config.toml
cond_dim = 128
norm = "rmsnorm"
head_dim = 32
patch_size = [8, 8]
width = 192
max_grad_norm = 1.0
Rows from block 7 of a small image flow-matching model, named by matrix and row number. Rows with one number belong to one neuron. Each number is 200 + 20 x the weight over its row's rms, rounded and kept within 0 to 999. All counts start at 0.
After each neuron's rows are labels from the 100 images, of 14976 (inputs lightly noised), where the neuron reaches its largest size: "responds to" is what is common among them. Only what is clearly more common there than usual is listed. The data: patchworks of several textures.
# gate: MLP gate (model.blocks.7.mlp.gate.weight, 384x192), inputs 96-191
# fc1: MLP up (model.blocks.7.mlp.fc1.weight, 384x192), inputs 96-191
# fc2: MLP down (model.blocks.7.mlp.fc2.weight, 192x384, transposed), outputs 96-191

gate.348,208,204,176,218,176,206,212,223,208,218,202,181,251,182,226,178,179,198,200,187,222,207,189,174,184,192,212,197,207,181,197,227,175,196,199,190,205,185,222,176,211,197,175,218,213,224,179,214,182,208,195,169,171,202,187,149,181,201,190,231,234,182,207,186,161,193,227,197,220,178,210,221,190,233,212,196,232,223,181,166,175,177,194,190,174,219,173,237,192,176,208,202,196,176,166,224
fc1.348,178,149,208,198,219,192,204,206,217,224,237,173,205,237,179,201,192,184,192,207,176,203,191,199,219,185,178,197,202,227,176,235,236,224,208,214,181,182,217,165,202,190,200,221,193,212,187,155,218,200,183,231,195,184,201,200,186,198,178,236,203,225,211,218,256,200,178,194,166,197,171,220,165,206,214,185,206,192,168,218,232,167,229,218,220,144,209,206,196,195,212,189,209,212,219,194
fc2.348,184,200,164,205,213,180,186,165,216,205,205,199,199,169,202,191,202,174,217,162,210,212,235,223,211,220,210,190,235,231,191,196,210,185,176,181,207,185,167,205,187,196,174,209,184,181,226,272,181,204,196,207,226,202,215,208,202,196,204,213,229,183,192,194,185,216,189,198,209,172,217,205,229,221,208,191,221,228,199,166,201,209,194,198,191,259,190,204,162,213,203,200,201,177,198,217
responds to: green; teal

gate.205,213,173,219,185,225,206,210,169,192,154,250,171,189,191,183,208,216,214,209,202,174,216,182,167,223,192,176,185,198,199,179,185,197,194,217,253,179,203,174,145,226,190,182,176,218,164,209,194,190,225,231,218,171,158,216,179,199,175,182,244,187,207,212,181,219,201,201,177,200,185,196,199,160,229,237,211,215,199,206,191,190,184,208,202,200,224,215,211,183,231,193,192,170,191,212,218
fc1.205,177,218,182,204,190,231,214,235,186,227,187,214,230,205,191,201,188,224,217,191,212,211,215,198,212,228,196,194,175,194,237,208,203,187,181,179,175,199,209,255,174,189,182,214,204,205,204,196,178,187,198,211,180,174,191,193,196,205,242,196,189,198,246,220,209,203,208,208,178,204,216,191,190,186,157,192,200,183,186,210,203,215,172,195,217,185,182,199,204,172,177,174,230,219,205,202
fc2.205,219,139,223,181,210,198,251,174,195,175,221,173,165,191,200,181,188,185,215,215,183,181,188,168,186,192,230,202,241,207,185,189,199,220,208,204,195,185,172,170,241,205,201,198,198,164,206,210,225,249,219,187,181,238,210,192,194,224,180,220,194,205,170,164,227,162,186,225,201,207,184,232,215,220,234,212,202,204,201,188,192,194,194,187,207,196,213,182,181,195,220,231,185,212,209,197
responds to: blue; white; yellow

gate.336,232,188,194,208,200,215,195,215,207,206,199,172,221,207,197,169,198,202,182,224,199,210,190,167,177,222,200,199,182,188,179,218,226,192,210,203,200,205,194,182,182,212,171,214,195,179,186,204,176,180,196,206,209,188,190,182,180,212,198,227,221,238,200,177,206,187,208,206,199,182,163,218,170,222,204,207,213,203,169,182,198,172,201,185,182,175,211,186,195,187,174,188,236,231,200,249
fc1.336,215,168,163,213,197,220,204,204,209,224,221,192,219,166,205,182,223,208,220,183,202,173,196,210,192,177,220,211,231,186,204,203,216,196,189,196,157,218,224,200,196,213,189,196,191,224,195,214,176,179,243,212,187,169,197,191,194,180,202,206,226,203,209,221,173,199,199,196,211,157,205,194,191,234,189,177,179,190,189,208,185,162,221,195,199,170,176,202,206,205,220,218,187,201,226,199
fc2.336,151,176,195,192,198,176,189,210,204,219,188,172,212,180,158,191,166,175,236,186,208,206,216,214,170,188,199,213,215,216,198,210,228,197,184,165,200,197,184,207,167,231,191,223,186,173,221,224,233,205,206,204,232,209,211,235,177,172,166,224,215,197,205,201,220,175,198,220,216,175,186,210,211,234,231,181,215,185,186,209,198,209,217,201,199,214,205,202,160,207,201,199,202,177,213,202
responds to: blue; rays; cloudy

gate.303,191,153,168,223,218,244,201,193,198,183,186,153,206,198,177,204,204,239,199,164,176,184,204,177,201,161,173,181,231,197,228,202,183,185,193,202,192,184,172,209,156,214,197,197,214,180,204,178,216,184,189,212,228,167,204,214,180,203,194,193,198,168,171,190,167,196,221,212,230,202,214,214,224,222,206,206,237,221,222,186,169,208,190,191,169,215,176,201,185,199,193,195,217,218,192,148
fc1.303,196,201,201,181,222,180,216,206,178,213,193,181,149,217,214,235,201,213,196,218,218,190,205,248,200,210,212,206,187,207,190,180,161,214,191,193,195,199,222,239,183,210,197,202,191,208,223,170,206,224,207,222,172,194,200,202,200,188,219,178,203,208,212,194,201,249,188,187,207,216,192,207,167,189,213,198,209,193,179,238,199,212,190,207,196,205,193,193,158,226,162,193,165,190,203,152
fc2.303,192,188,170,239,194,207,229,215,175,221,187,170,234,207,215,197,188,205,209,208,205,186,183,247,182,200,217,209,212,216,245,228,203,167,149,203,213,180,178,189,141,213,200,226,188,177,222,187,210,236,195,213,214,208,226,215,184,193,197,196,203,214,168,211,197,227,225,202,186,183,188,230,218,219,223,215,220,210,195,236,162,225,193,182,173,226,182,237,183,213,212,202,214,200,218,169
responds to: blue; yellow; zigzag

gate.240,210,170,221,164,196,201,183,214,207,212,242,214,189,237,201,180,231,239,188,218,223,225,196,209,193,234,193,237,212,191,176,185,208,218,214,203,218,204,206,205,188,227,183,193,254,213,203,213,207,191,212,188,224,185,201,196,219,215,215,213,212,196,208,214,187,194,171,212,175,196,214,193,181,222,182,208,220,167,185,214,199,192,236,191,229,186,184,209,151,182,142,221,208,220,202,192
fc1.240,221,209,164,180,177,210,183,193,194,178,191,197,194,203,172,204,206,190,244,185,200,217,176,186,201,168,227,203,202,210,175,207,175,202,236,235,220,185,223,201,239,196,222,192,196,231,194,216,182,220,185,188,174,212,207,179,208,200,217,198,178,207,186,210,170,234,192,176,219,192,180,181,182,189,233,200,200,254,203,211,205,197,179,186,213,189,199,189,196,190,171,189,202,191,194,176
fc2.240,224,183,181,157,167,192,205,192,194,193,237,205,179,213,191,196,237,225,215,162,195,204,174,173,179,206,199,164,220,230,211,170,201,216,187,176,201,222,195,195,229,220,199,228,207,197,194,199,179,190,193,186,198,195,189,206,208,223,196,227,190,220,202,210,192,178,194,197,203,196,205,192,181,209,207,215,214,210,191,218,208,191,221,191,202,189,180,201,148,178,185,212,183,215,174,187
responds to: white; black

gate.33,208,157,224,170,174,205,184,208,209,206,225,193,191,196,189,220,217,175,180,187,187,212,232,192,180,155,227,190,180,161,148,220,203,163,197,200,156,199,195,213,195,204,184,203,200,206,211,193,201,206,198,211,210,195,171,217,191,174,192,212,163,181,199,228,177,194,189,163,189,176,204,201,145,206,195,177,207,234,212,202,193,209,192,188,181,233,226,209,210,183,211,207,201,197,185,187
fc1.33,217,195,212,197,170,223,210,174,216,165,202,145,215,183,221,149,187,201,213,222,199,183,190,191,199,213,231,179,150,211,195,215,230,194,173,163,178,192,195,235,193,172,175,183,216,227,223,191,199,224,159,226,194,227,186,209,214,214,186,207,207,175,192,197,167,183,181,187,184,227,185,223,197,199,186,235,182,201,221,222,241,209,219,177,203,214,193,215,153,181,182,192,193,201,192,189
fc2.33,201,178,208,195,202,193,240,218,179,221,183,178,213,179,191,199,183,211,197,194,177,188,215,175,186,188,179,193,183,210,215,206,206,208,192,194,193,179,186,202,181,195,211,167,184,215,198,179,185,195,168,206,165,157,226,192,199,204,209,216,193,209,176,203,221,164,193,218,195,221,178,209,207,207,183,233,193,199,191,221,250,221,222,218,227,190,195,183,194,186,193,224,197,204,224,194
responds to: green; crosshatched

gate.311,208,185,201,208,202,210,180,186,156,213,235,228,196,181,211,159,228,194,195,181,190,212,180,223,197,198,190,201,232,188,199,222,203,207,209,242,209,222,207,181,198,222,223,213,206,198,220,203,194,207,206,230,208,217,229,212,197,208,215,213,206,195,145,197,187,228,224,200,205,182,221,177,211,242,219,199,197,202,187,167,209,201,207,207,202,181,206,218,151,227,206,232,211,210,213,223
fc1.311,197,183,196,216,232,199,208,209,191,205,170,179,228,201,204,207,176,182,180,186,190,201,156,218,211,170,204,219,202,206,169,205,177,179,172,176,221,194,208,161,178,183,211,204,189,192,194,231,211,199,188,235,228,173,225,194,158,194,204,203,236,215,194,228,224,209,209,238,187,210,205,235,247,219,199,217,166,210,182,210,199,209,199,190,219,205,195,203,214,216,234,222,162,188,184,206
fc2.311,189,210,202,233,224,195,242,235,192,227,150,200,250,201,164,239,179,194,170,210,209,185,173,210,175,158,224,212,184,202,200,198,205,158,202,186,215,208,213,167,164,200,204,187,189,186,187,184,200,199,184,221,211,204,195,198,165,203,210,224,227,184,184,207,216,187,211,244,194,201,201,239,207,177,221,202,167,214,193,199,202,191,200,184,214,197,190,187,212,181,193,193,209,148,208,204
responds to: blue; white

gate.59,189,193,202,181,225,217,193,183,172,198,179,222,198,192,185,186,216,218,176,183,201,203,204,228,208,193,231,224,180,190,210,202,214,169,204,185,203,218,183,183,141,228,197,208,202,178,208,180,175,176,177,207,204,202,192,218,214,206,202,186,230,199,191,227,215,176,177,219,190,225,223,206,187,215,196,233,195,209,181,196,168,201,187,208,169,184,191,202,182,201,193,228,246,226,168,220
fc1.59,174,224,171,223,196,191,212,222,209,171,178,180,189,178,177,196,229,184,224,183,187,191,160,207,198,183,203,194,181,184,217,233,208,203,203,231,179,155,221,220,208,194,182,193,217,229,233,220,233,202,165,200,168,211,174,158,165,197,213,198,209,187,196,198,217,193,184,188,188,229,207,218,202,196,194,199,211,189,198,177,213,208,184,218,194,189,216,198,225,194,245,205,228,189,207,205
fc2.59,199,176,252,199,205,203,201,157,184,211,186,235,187,235,228,188,194,221,200,199,213,197,239,200,183,201,187,182,165,236,199,186,228,190,210,163,208,219,186,200,184,185,199,195,200,197,189,193,194,192,196,218,218,194,203,215,233,222,205,191,175,182,191,215,188,195,201,200,207,206,196,218,230,214,174,215,228,233,201,184,179,215,195,190,186,219,164,176,186,196,186,223,234,216,195,175
responds to: white; black

gate.133,184,171,201,160,222,196,145,198,221,150,228,204,172,193,195,188,218,219,228,243,143,228,224,194,223,221,184,175,228,212,205,185,207,204,206,225,187,194,199,193,204,230,197,194,192,203,196,209,205,214,188,194,183,195,187,203,214,187,186,177,217,178,223,202,187,159,182,191,175,186,195,210,204,188,152,197,226,218,202,188,221,218,202,204,221,206,212,202,184,208,194,206,178,203,186,181
fc1.133,229,209,179,228,210,219,184,213,197,210,189,227,184,195,186,196,184,195,209,208,217,215,203,206,206,206,192,201,176,157,183,204,189,178,202,162,196,208,221,230,175,235,212,257,216,219,187,162,194,192,174,219,226,199,194,213,196,223,201,193,183,231,202,202,175,242,195,172,215,215,191,184,178,180,210,186,156,177,202,237,186,194,163,200,168,163,211,179,228,186,214,203,204,205,192,229
fc2.133,216,207,214,191,215,203,195,238,201,187,223,212,164,173,231,189,217,227,196,237,196,221,205,212,203,231,186,186,195,180,198,225,168,193,213,183,178,207,194,209,222,208,187,249,239,224,169,166,183,191,212,219,208,228,197,214,212,211,214,163,188,191,207,193,187,229,207,188,202,196,189,209,179,193,164,185,175,147,235,238,194,199,197,209,201,192,203,211,204,184,177,209,194,211,201,183
responds to: white; orange; patches: five

gate.36,192,183,220,210,204,229,183,224,193,185,190,197,194,212,193,180,190,176,226,204,180,228,204,206,191,188,233,218,190,186,208,208,223,209,177,239,202,191,207,180,176,196,186,236,158,182,219,206,223,187,178,246,194,189,207,222,179,179,198,184,228,179,188,190,206,223,212,176,209,192,180,230,216,205,221,194,178,201,177,193,212,192,211,223,191,172,160,186,227,157,269,164,185,220,197,194
fc1.36,197,216,193,203,183,189,206,211,219,273,225,183,217,186,200,170,186,197,195,208,240,166,188,195,214,195,188,161,198,216,199,218,191,188,213,161,226,213,192,198,197,215,215,226,216,217,209,195,186,189,208,228,217,185,210,212,175,210,178,197,233,156,207,203,205,209,190,203,203,177,191,241,204,246,166,194,210,176,178,205,173,155,197,208,198,174,169,231,198,218,210,203,186,202,189,194
fc2.36,199,219,191,187,187,206,213,217,239,218,252,194,220,186,185,184,179,181,165,196,212,215,185,197,183,220,170,186,212,223,208,214,190,197,210,188,229,209,176,157,175,174,227,227,223,207,209,234,200,196,205,203,204,217,232,220,168,196,204,245,205,185,206,189,157,192,159,206,210,201,202,243,202,213,188,230,225,200,200,212,171,152,186,231,203,185,201,199,210,220,207,208,160,184,183,210
responds to: blue